config = dict(
    momentum=0.95,
    nesterov=True,
    epochs=70.8,
)
Rows from block 2 of a small spectrogram enhancement model, named by matrix and row number. Rows with one number belong to one channel. Each number is 500 + 25 x the weight over its row's rms, rounded and kept within 0 to 999. All counts start at 0. Numbers have three digits each.
Before each channel's rows are labels from the 100 clips, of 14976, where the channel reaches its highest value: "top examples" is what is common among them; "peak on" is the class under the peak. Only what is clearly more common there than usual is listed. The data: synthesised sound scenes: up to three everyday sounds over a background. In brackets: how many of the 100.
# convs0: first 3x3 conv (model.mid.0.convs.0.weight, 256x256x3x3, each kernel summed), inputs 0-127
# convs1: second 3x3 conv (model.mid.0.convs.1.weight, 256x256x3x3, transposed, each kernel summed), outputs 0-127

top examples: background: none (59); howling (29); first sound: howling (26)
peak on: howling (26)
convs0.195:484514475490553497512489533512547472498519502506524496490473525488507518513537480508483440509523464468525500493507537516552497530520479505504470528466486550509494528475505499519515472514501518445531512521483504457489473505521496490462522522469493511463511517498496502475532466531468528502506518501535544505504514492481483514476502515456497550504463520492495556497494533479492474539532
convs1.195:482457487478455479496469470512444518518504459519498464498508480499488473508488521532522490517493485468524546543523475508446531471541533490484510512483492511504509521478497467577442489445504517516489509512430554474494506525492526504520508474531502503506509480489514491490509487461512488484513535493487485499557483490541509530529484475523562506483495504499491435482519498523478521451514

top examples: background: none (48); thunder (47); first sound: thunder (44)
peak on: thunder (42)
convs0.161:532500521522533506510489489439536508504474508518475479478515528488501507524506527500495488566522495519489526484491460499539527487506516521474539508555526533529486512501498539516515498487485466553499481497533509512507508500486499557502505483522485457504516502478510528495476496526504465523461502517493515495515493473486532511475498526527444511493541503483508503493532510524543540517514
convs1.161:500437470508476475448475510527441516512470501452518496504407445484503500478526483460511512467449480473497483470496490511453466480484501497518450496481534502490490504473529482494521512475467492507508526506504492522509506488484495486467514509519523506519483501524504476471520517499490471483508476492488459487502504507497497478496502453458466493520471522529509511525522515525485494475464

top examples: spray hiss (58); first sound: spray hiss (55); drum roll (32); first sound: drum roll (28)
peak on: spray hiss (56); drum roll (27)
convs0.192:489474507513493550493477461427466548483472467524481479516508485498492520485486512510487528477487496480477514498485474533477489521495499466492500548479528511490481489475489488477513491482485450494514488491463515508535467474487492483481522500476502509511533547547521504506486502479483482510499470517537501561506518539501506490451510523526521463517510521448491533462523496518542443494508
convs1.192:516514510486477554506500523512487459528524518478519468495507484501490506502461444487479446529523458553500498472502506527487510490524474511515532466505468546498506534526515500518453524516459502479541487438485483527476497483481477457479494493514528452494495493488525488485499516500486527498474496562479486497505463516524508515509496474514440488495474485481528444492508481507473518468470

top examples: church bell (37); first sound: church bell (32); chatter (31)
peak on: church bell (35)
convs0.208:499465487510482498502532527545543471524521520469462493510511531517527480516549517477470454505484529495515493497518535525483529487512528542459500525499462479504524482500565472477486541499528545473531467515462504542512495517493472504499535507474535520483489517501502442493467508522488501523498487483511509506492486489530491518505492530532440539531460469499482510491536480490488487498456
convs1.208:484578493477518515452492505486467490505489540532540517495492452531505504481480508526486530465545524476471511528509520541481528482477486469536521485480500515510487505468480518524470509508528539511491548498513517477496525526519488524522474507506487498487528502471487457486527485496450474457482525462515477532513483518477488487481479534512575485497496531506517507555483504535470507512534

top examples: drum roll (34); first sound: drum roll (30)
peak on: drum roll (29)
convs0.201:495481514438484523500505523504502502504530482484502493479532514533475516474525488464469478495483499515502478529514492477472506457442495523498524457483483488469495469520465495497546445460498518498490485522454536464465527487492506496497480502475465533499427525512512548519550527509524506502480495544479485529449487520534465502473495517521496510448504489498521505509461547540546482518514
convs1.201:451504511505478470511535468538497453510511486519498507500463495498511499489476490487496478498485490522508503517496508524501559501519481492507541510496489512481494514519552526462442482504499529467536490486519445505505466505478461474456525503519544477511525541537499504474473486486497521472462476559547483508523522500515513426517511472499509498526500461517486556466505499465416540491494

top examples: church bell (35); thin (high-pass) (33); first sound: church bell (32)
peak on: church bell (32)
convs0.200:507515507477508498505478500516511459497492455462521476473509495504493499496545489521497533511530453489514465503483489521502447508514528513452497494495504473552475504520512503518513483512495477503446504506551544530495501482493554513523473526502521463555513497509505521529536521499490509467505519473480515496530462506516513548524529461493503503493537474486499485480484488533456514507559
convs1.200:505489486534564502512514496478477534519495505458495490527486478540524489476488469523512482464482525517522456528514524524500519492449487489504535505449560495475491528500470495494457505548499537498518497540482466444533488501447491509482514486495508504512505518492529502483522508511484547526493488534491517492518557525524470487492484514505469492516484508509529523482503522491503477516488

top examples: explosion (36); first sound: explosion (30)
peak on: explosion (33)
convs0.4:464524562521437497509496477480519479497480517550517472468528523507524515542506500502494480470469518492477512543462481461471513468552493498499500487488495516496504508545485479506510496527536533477495533488501510462427515502526514479512503466482494513486480470499523544510506496532477508509548483523482513494496502533471525503461501490513520527486464536491491515496512504478484511472473
convs1.4:537511510524503526445500480426517473469559482546463488487394461471494468536519480455482520475509510472483496486462496465507476489470480460505499522490505513514476497489501512506511517449479491473515529531493494529514449493503485514481503549524472480507517475532491481500474521481492470502483518496513489498464532490499481486512523496509475489500451460466467517479532506527544468518498

top examples: drum roll (44); first sound: drum roll (38); explosion (25)
peak on: drum roll (41)
convs0.116:525516484519494476521507470507478508486488487483488539524494474498526493534499547511514507506483542549488512495502482504487529482518481495477511512545494504479502534497482517500512493552442480497511514500467504525523558552499517475514511489520457482513517474475497513518507506485530518505487530483525479546507535512482488543504529496459509531480521491567473484503524514485444507495484
convs1.116:494510513495516472489532505477498483520478506547494498488530521515465483492488568491463502466519477447481477484517498514538464483504494491535513506531464494501492520480503519522420488513511519507487528528495511462484491511500537523493502519463514517503473499471493493512456516515465508480463498481467512518441506481536510493464468510508506480505423462474498477501509478492503489512485

top examples: drum roll (45); first sound: drum roll (36)
peak on: drum roll (39)
convs0.126:515496520497555548502511468517476467493516480505474509475543505546452505485505513474493498514510512542472486485465454505539465491502527480504505513531523507510452498453476480488497456491458488449466497518484505491523492492497499501480504535494472510505496541515522520513474478445485491482484475538523514501473488539508462454428500522497521474513494514515487475484453491519493532534501
convs1.126:486509496504476457434492509548481495493488473483517503490486523522530521502461563511493499505487474487487494474515482422504472524484497502484536497514482526483500505499526501544504472501527525480533479518537504461476478519490485479493471493499546521510481474521517494515505523527472486513519505513497486499509540533526539513502500482543441498495501499499461531499506484480488444510516

top examples: church bell (39); first sound: church bell (32)
peak on: church bell (34)
convs0.160:487493448549480488502500565523512444507495526518483452519473506452473534497496511502526449498504497489502514501521521494535435501497491458545462468489512494464505500464477528499514493481495513511524527498561458508518465513479479528470526526469505466499540505528459495444472471509447493490490503545521500502495519487500528520474488513480491525533461547509454500518486457469453497495484
convs1.160:471509528484490482483522526481424518506521524475466524466546557556497483494485543523490476508499476545494501527494486512478483508469496525460460474484475457534474511498494466507523481481505480492479535466484525492496560474530498522489482490460469577483496500471482522530484466465524506534511516458524481492475452461506508507505457505470474491489484527472503425489494523538541488479511

top examples: background: none (47); thunder (38); muffled (low-pass) (38); first sound: thunder (28)
peak on: thunder (29)
convs0.231:475496533523480488519476521543486538452506541533499503488498509500512510520492509490488526478473517455528476528487517552514499517509478533517472497483494466501526503472505504547447476504522481522506512479507494476475495488457444489508505584492537554495493468522543474518528479481529489473520508497487498513504502480485533552504475554557463545501502508486515521482469492476526461476500
convs1.231:507474492512454488516478520516512476518532464503474494510496541514503477481485504478509454509522501523518509478530524473492543503460508510485504508540468452520484514490489488484500565541554524478466488510500523444499478506506569510519517450532516504500499512480450505497534496515478549482494496486495474462454498521501502494474480528438549461490503521499498518514517518515481534531500

top examples: church bell (69); first sound: church bell (65)
peak on: church bell (65)
convs0.181:502532518483458475473479549530501533464519488461535485531527488452454486473522472471517480490525507515533499503480477511503511479489494504483541498536487516499496482488490470489493497488534510488499488474474532466536504498521504505524518472519493478515477482516505511482491503542484489528487501537484469482481498494505484461480512458494502502496503516509550489490452525484468485557483
convs1.181:500477470518537486495482516522482445509500468481524529509476518563522520522474522528517478489535455465503522515530479476479502498523522510519481489458474472499519479495507498515527499516459465476534554520498506504490494532474490482474468538476425550502519491546504548478542524526492491503460481453505514571498548454532508483523466521465520527550524473493471494484497508493488510482519

top examples: church bell (32); first sound: church bell (26)
peak on: church bell (29)
convs0.135:522510479507505537457473543521554492521539482544522542499497489509530536501524493491575527521475537520486503551482513518511524497525518466519497511497506513508515470523469519472455494467470510502485525506471486476479503521514549480500442522519485508514521491480550480496497526477500545530503498492512501444495472457497522525485453505530538479503521506499504477518521446544498488508482
convs1.135:487533489503461465476536482508493519447506465474449507484513510512465474473472520519475447534504444472514453493499515495495483552512538474489487462489495442513477478465519499500517497508479499481519473486533497514508491450501455534474514460499500479479503503484488484519499473523494479484497483481505475522502498500541524505512496474481467528533479497502470464502523519455479477471501

top examples: thin (high-pass) (42); explosion (36); first sound: explosion (32)
peak on: explosion (36)
convs0.175:502491506512537459546527519492502479486500482523519471488494478541485518474508520509513467466494488511487466528500502518500496565509489472501498477493513482510492529480498494484487481473517484497455584503547494476499492552499485468531477497435498510531484472523511502498521573500438482474517509536473514493478436520511517520503474460521487531478516517486511504530523502501480482502532
convs1.175:459469523548491504490470535511524519528511485528500549462491515544493521530512486484484502540516515484515501510499506517461505514508483499502558478494520532489527480507504453494514478488492518555530562505468523508478532520484478512475525501567497504491505489502513488484525464518519495526441507484496486499509502568555479472534486509512454483465533466502476478517506495498496487490490

top examples: thin (high-pass) (41); thunder (33); first sound: thunder (27)
peak on: thunder (30)
convs0.188:515496510506459536506478474467569462516532503530512482499533499536520464519491532485515463515546480492499512493492471497510491479501485497532500482452522495494493508504528496481494485477520506470503518523498488456455498513540517516511519514488526520536535494491493523486520499527492487520530506541491525441513466514474529488502469517531487521476471517535468512520504497470500486511452
convs1.188:491498482520530447467509512515497477520510476539485504477431515532505522536474503442451562546503496493485474539517537510466487501485498488506537468520494520504490504518460429517478514486479488508500500491441522486476510498489460464507478478507468493501453487472524501494501478509521502492479519495488479508484514511496480505502471468471518534515463496565503492482506508523536460498491

top examples: explosion (46); first sound: explosion (36)
peak on: explosion (42)
convs0.28:500509489521483485532518521491496504463473449606505479471525503468527482521529520490508511478491500518509500468501492524516497475473490497521506530492475509467515529530511481552463519469504521482498486522507513513484496486504520493468511480495469464481546508522480524475518469474489506501505473497485475453470441484480499449513486482486480529545523526475474491495493437544504516490509
convs1.28:503478496490524507470522490468559484501544491517477496493462482469513492521479495485489510470506481489477507460486464473529458554471471493474496533505533514518479533463506531476485493513510467460514503539497485536496432543486510507492452527558452517504477450508505470535499511493511503463502510475514489510481523499517518496513494532506474451492472485478532516486504542448535488538486

top examples: spray hiss (34); first sound: spray hiss (30)
peak on: spray hiss (29)
convs0.178:477509549505516462535516540522484498523495487513511481484499502467510506507473526479474532511468494472504500486496511527478587454470488479510503541475451493477533487492430552523474503509514473502475470529487470504493517516494479492474493514480491515439509497533496501475517467513477507495542472468517465493507481505515532514505465514541468496571482500463491508467454488517516458498511
convs1.178:500521477532455486490507500487481527491537522520489514522519520508507543496531484521505511498521500507520498507508441512541477504507501487514536496486554503508473518502502487500509479479489529483499505470494495481486493516482505530489515525511453519478476497530483511529477528517517513434434530488495506460506524527479547462503493514548561532444515488475472468533485491474426510521470

top examples: spray hiss (40); drum roll (30); first sound: spray hiss (30); first sound: drum roll (28)
peak on: spray hiss (36); drum roll (29)
convs0.80:542484518519489480483515478538492502510519498510471468508449512527491507522493500499507496524510489504513483503491534502447484491509502509530480491487473478522479496478482500543500476516471540506525473466457526516501484500508481484515471493492487495484512479488476541480515485495484515459546532529547513498509512472550504507506487511527494565514473536541495499530490489526502532514495
convs1.80:487476523480491501500516470471420455460527535573503502463513537512499501475482602547523510513490482480496501491514490483538468500481467521515472479480494491497485518509539489512506511473516543476477545509534476499526499499515538531509477534495508505509495499505531520498472509498523509520478521452491489472461495457525508530476491535490510499487476503509496485483489494473473456493577

top examples: background: none (45); fly buzzing (43); first sound: fly buzzing (38)
peak on: fly buzzing (42)
convs0.229:479471521463466522518504530513495515453549523516521549480530468544563492515522483532504532487479454520519494543461526532513543510478524488528524505512488554513491488541511503482435506529501521496539503490515473528496497466491486510496514557508529509484490474513482448478513506536543492514491495503532489469492447464511488478493548438540480524509532523462532500469501506500520488489512
convs1.229:525501477518520480495539464455508491547510488504456498485459537508471477496524513488533459469486462482492506483486535485471504486496539480502469512501477476520496485504555484533515482444521475494464505465484489422527488526483552452520483504533493529509503510475484492500519497461456498503508517473458473541534505503515496490560478480479499465511478495510520477560508541506506513459481